Rows from block 2 of a small image classifier, named by matrix and row number. Rows with one number belong to one neuron. Each number is 128 + 24 x the weight over its row's rms, rounded and kept within 0 to 255. All counts start at 0. Numbers have three digits each.
After each neuron's rows are labels from the 100 images, of 14976, where the neuron reaches its highest value: "responds to" is what is common among them. Only what is clearly more common there than usual is listed. The data: scattered letters and digits in many colours.
# fc1: MLP up (model.blocks.2.mlp.fc1.weight, 768x192), inputs 39-77
# fc2: MLP down (model.blocks.2.mlp.fc2.weight, 192x768, transposed), outputs 39-77

fc1.328:155134131122181136156137128140171121103108120127128105137139144159107111131128111110122134132089139133160119086089153
fc2.328:147124134148185123123111135138161101092128099174120157117147106129112150143165167095138122080101102094158124121146133
responds to: the character C

fc1.358:164125128138110148135135156095147137129148125119168126154123132160097130084118110131130122127166158161098144112086146
fc2.358:135126130110099134126140100129139110124147129135134113161146164102103130142076095145125093112071137114107143144098100
responds to: the character R; largest: R

fc1.583:145118116134109171153099145132051098113148177120149152165148114108120128112173146113151122163116092142135138122122084
fc2.583:151132092162131133133107169147066131191121139119146143093085134141174113124140115145121147123139124098095119113128125
responds to: the character J; the character 3; largest: J; largest: 3

fc1.544:141140130130106171136155154154105129130139147150165153125146157130091104115093119171166093109143096118110108091157122
fc2.544:188151113150124082132129153120081131123085127150098116141125142114126159106144121118144143153118131131090121179138151
responds to: the character W

fc1.74:109138120149144112061134127125120089087132175129121138120121116128135156138097124107150126112118138126155115093123120
fc2.74:120161165130090141158116140102128174146099151146152169133088088136131141121128145133172131100168124112093126115103143
responds to: the character M

fc1.86:112164138060119098120106145135174120104116147117109151092136137161138084143120103152144125136136143123113100132197114
fc2.86:098119131105142154112111115153154118161147138124153136141156138142120120142127104141164125090113161110095127115101137
responds to: the character J; the character 3; largest: J; the character 5

fc1.695:153132143115122100104162119108143116166154093149138117154146134124131136150121120116120150173134150083110122164055148
fc2.695:115160151120154088131086117117145167180147121121154085122093138104114154095114125113149119119143136162133100146088100
responds to: the character G; largest: G

fc1.221:089118154153134112137095122101128125116103109115123129138163104112093112119123126085194150147079160137123109112133157
fc2.221:087139151143094119125132080166152126116122095166163131101125111157101124122087139162155092121122160118138146090138117
responds to: the character R; largest: R

fc1.366:091135127152117153118132132103172083149135132091160139092170106115131132101122117154117118146148092124112129122147086
fc2.366:140093159115131116153131136117137083106145098128091185158112137102114117150118129134143165118093128085120167141127127
responds to: the character 5

fc1.625:138158144089121175164130085159111144120177129151131122135157098132131143153121151123167134126114160049144124165118082
fc2.625:104096136106098109116097125174128134145126131135109082185153151114054138132156148120097116128102137118138136140159144
responds to: the character G; the character Q; largest: G

fc1.363:142133132132128077146112148135112127153155127133131154103152166112144123127162150101097101126120154159105118137150127
fc2.363:050112137148109123138172114115125136159144141145116127144123103139132114110117132095177120123128146137132123107123097
responds to: the character 2; the character Z; largest: 2

fc1.720:138136106126130142111154117151121156098160103175139133063102141134132135119112111130155129126154137105108138117139087
fc2.720:111112118153149126112113161158120156106162087146147120092166138168134118131139170129128109125045108105128143152127104
responds to: the character D

fc1.11:119159152147153129148086155137067125108127133157157124128132145131122116074118174176089153113158121112105148102148146
fc2.11:088105102118103146113111127145135120106157097127153136125143152112128114123130091105178129104105119126133112134137141
responds to: the character 2; largest: 2

fc1.18:190132126083156142105115100151136109095114112121101097124126093147138141149159133113132139100075138107159131136175134
fc2.18:066132089141127143115140140121134135139101117127142122119119138147157116146120170097127145121166103104146112119103093
responds to: the character W; largest: W; the character M

fc1.234:131111099155127114185144115143136140158117094144135126139114140129107171127092122133180127133130112120065103128119117
fc2.234:113148121099136114144122170132148150160151097114137103166119148120083111085134138102106120153124118172151136121090143
responds to: the character G; largest: G; the character D

fc1.354:137130156135101103100140110139118158140169123128188113158174138124171135107155100129166137125078170127125071148145094
fc2.354:100134092161147127125154126108099123100129121129073103122149104153122075169144137150137113145137119133144148140148135
responds to: the character W

fc1.372:140107128097108153133141128158184145144093163139137136128164105107128103119143143134168124104137152126139137165104104
fc2.372:151128160147128115152112149109122114154139068145107132119091118130144149130110103154142129167128139142119151152102111
responds to: the character W

fc1.66:130115151124134119115121171151109127156131103175110144136123111176086115093221089144139141114101123146137141142180152
fc2.66:128101118123123104134100094153090077089089123126157136133133112105149093143130165160121115115088103098137112167121104
responds to: the character C; largest: C; the character 6

fc1.155:136138164125132137129124107102192123175126101135142122174115107116140111126089090115165147131110128133123159124129153
fc2.155:105152121132147096115111132135076123138088166109152075149096129116150172113178147109178115134134133141109131145092132
responds to: the character 5; the character S; largest: 5

fc1.136:135117133126122102122144113124164115162112109125169112140145129126102128144132126112162123149102136147090148127113099
fc2.136:130131122140113050143076128142192148145161135118150100103136132123128142085157128127129108153107127136132101166086145
responds to: the character G; largest: G

fc1.204:120106193143083147141149173113121099114152102120112148111163112130136125099120152180133138118140103154186123102096144
fc2.204:134126099109096159096112116164148102113182106120154122175110101098102131116115134124142166107118081091157150104126120
responds to: the character Q

fc1.107:151137117136102142135141184140078125134110055132143119121106141132161138146129115101133118114114099130150118116160121
fc2.107:075144102082146154141123119181132134118142155093125116145106073139114137145159188136095111120103127132130148155125156
responds to: the character 2; largest: 2

fc1.225:142136163148127178149145098097089146127116102145182142099091141140118134107127121159145138127118157116126135105149168
fc2.225:075164091097142129137128141158139128160124165109132059117113131136153164145126133128090091138150126136119155142107157
responds to: the character 2

fc1.334:128097134107136107167148130127126108142119104138164145113152143102123160156081139132153124127134132098128145110118158
fc2.334:130133125112143162118163153133060110126165122151123121151158150122168137120117118141121086133117137137105151135134092
responds to: the character R; largest: R; the character N

fc1.430:131133150114155117070117124115139125134116173087153145087141145115167105108165129098140128125136091146135140121113168
fc2.430:143150135107100138154109147137160094126079132187102089114172156134148084134080120117138109133137140118115095137099140
responds to: the character M

fc1.646:117109159142127086110083145110120094124125157154125162126124156133147146066122132123097121153063176130100118187124113
fc2.646:129174153102125114133125129107133127192114091151136136130147136063123099112104138157140138090120136144121124157109099
responds to: the character G

fc1.655:130140121129104122151100139150059176132140104122127125160141088139166165138115129136124139112111133116119169133093088
fc2.655:151128129136128152129135159119091121122105145142121137122118214130147090123108118154103102160106129156125121137131137
responds to: the character J; largest: J; the character 3; largest: 3

fc1.43:145088140146105164094157115129103108131115159135104120117125105152121110141137126116109138103120112120152105109137099
fc2.43:079134142121201097152139164089135101158127197140129068152107124089146123108133132127111172153169152162097121117113133
responds to: red; count: six; the character H

fc1.767:145106123123098168104137150125151135136143150144157135080145096095090129160076136117143147120127103122110132135133110
fc2.767:116097172148126108120129116145118168111099107132104121148128134116140127135104110142134108166147164160129142100166056
responds to: the character W; largest: W; the character X

fc1.138:094197148120121154096109178145109103103157106100110154119103142086136142159145178124136158130105132119134097130099116
fc2.138:141111130117130092133134109136133122115125105157155131102143108084111139153146119093103115118081120143149141137131132
responds to: the character C; the character G

fc1.671:115160111145181135141191166091091146124105156136127122130170091099156132131106097143129120134103073150108134114133154
fc2.671:152108148156082148111131103101106151133146072110117141140172167142158106098136129135073112099100126096114101158118133
responds to: the character D; largest: D; the character X

fc1.355:134052116153144153120119113135076110080137135089141131144147121143180160159147181177153145164086139084132144094148130
fc2.355:134065145128123158173133131133109118143158099155143131082128147152107142076106151123125108115136166131141157164129106
responds to: the character R; the character X; largest: R

fc1.545:140116108157120142133144137086130149115111134132157129131130144114113150128122149123118149137084142170112099127096136
fc2.545:102118114098142125075143111156113165094127138113118118138101095127113142126069095156175100125124151138173156120154068
responds to: the character C; the character O; the character G

fc1.303:143183140138152121131118147108132146143112097128185124171168146166096134133099112108126105120147130135135128125139128
fc2.303:068113155156154131122130072145101104091131133151142143143138115130137124085143133129118087149122122091147149130110129
responds to: the character C

fc1.200:116143151154153115123131111120174116142136115159093138117118125131107141121117130100172093106147128090136151114106153
fc2.200:140133125163135141149117130101111169075119128114130090125108156103137160153069101122106127128148168146132142120155110
responds to: the character R

fc1.103:106143080143095094160127124140143097151152151124092163138124125131114140126115134113108125153163079138137132121123131
fc2.103:127127168157160113129153117119174175130148160174085106137107130090095128142112169119135147117112152136151106135098115
responds to: the character W; largest: W; the character M

fc1.452:152108142116082071122121138090118107122110104107138147102162091157152145127108130163105123087127115163132120115107147
fc2.452:124113139121157121106127094130176135101147176108110114187110110093105157132078105125150147132155122149109128115128163
responds to: red

fc1.246:127136178164148123101135136116149131145098130174083111122075137106139113118097126133136120114141122156115142116150190
fc2.246:064154123119147156125162131129145158109144148126129156163140124141189096180108147137114108135131166150113110164141117
responds to: the character 5; the character 3; largest: 5; largest: 3

fc1.519:145133119112124112126155152160152102105111147161146174126139130121113139095103174127123136144115164099117131120115117
fc2.519:099155123133135136124106121091140179171104111093150141155140138099116093116117138114153113149129099178098144117099163
responds to: the character R

fc1.665:131092148115114138106130152153132131149157118125102176188121147147089154161112182126172126170131152121108100116149093
fc2.665:113083145068144092142139156127140119133115101136116152168135147129104085105125108141081137143124107167137121160139128
responds to: the character D

fc1.520:186117119116122128102173141126131143131157127175141077116150117153160131096123130147108141152150080139120162100136130
fc2.520:116155136096136124124159144084171155099101109126134088107190096122136148160138125157129112139133166141132122121170112
responds to: the character W

fc1.761:130101145127075149108131098093084147133100116132145143135109125139132104163154128118137126119155117099106127101162161
fc2.761:121127127076148090109140126147125105101137091088139162104161139125086124111121126113157120163132111138139107111169074
responds to: the character J; the character 1; largest: J; largest: 1

fc1.540:119076097085159108122153185140102140127102171144155144131139122167103136077173119118128124147140152065112143099129132
fc2.540:105173140133128148121149106134160179111116078109107112129150105126078107164133098114103133139096096149143123159138097
responds to: the character C; the character Q; the character O

fc1.762:119132133131139135147114102152113122130128124120120209105143137143123075143124104125111125149165147120122166109164118
fc2.762:125122116121164147129129140122121146126113090133133122108144145160105163117148118107111138103118138151136148123142169
responds to: the character D

fc1.135:149116135170117151168130127099163117070109149148129141053164099119093158143138114145134098103123130143141185094126119
fc2.135:162134107183122145104120176131181144119144111151169151112094141110115126150137135136182086120115113130104135128101105
responds to: the character 2

fc1.486:158095137129106151161145141134167122096120124135147138113123118148107148138112140106142113123144124091129126163165117
fc2.486:125084154118154121143142087118156103141129107157086140110141151122126119143141141162098145139133082120185196152117161
responds to: the character R

fc1.697:121146133150121123136106116145106138127132078083169150129148153151150126108164126151081166136096155119161098128138109
fc2.697:093088115130130131107128150110123141121197179099120106112106052129142171095124132165111102096129155133149145096131144
responds to: the character 2

fc1.8:144107115116127122110113114119094134132100124158160110112176145154129145109131156149114145120121123117096109167121118
fc2.8:176121136159144109139135106137140132132109115163111122149099103114120109134078094116097112105145131137101124152132153
responds to: the character D; largest: D

fc1.10:124125140145129124157162135086113104124115105125157133133128114138128145116118156161157146127122125131169152157086119
fc2.10:142101135056139110074127129136104175139088136141131107143156171135127115084105147166098136068147174138136111145118127
responds to: the character Q; the character G

fc1.288:131128157165135131123101096125158122117131176146178154168116167124112139158112157155114150128149164090127140130158146
fc2.288:117118107111117141123136128121077139133093092121122109099132120138141123157124122145128132086116139164160138130156151
responds to: the character D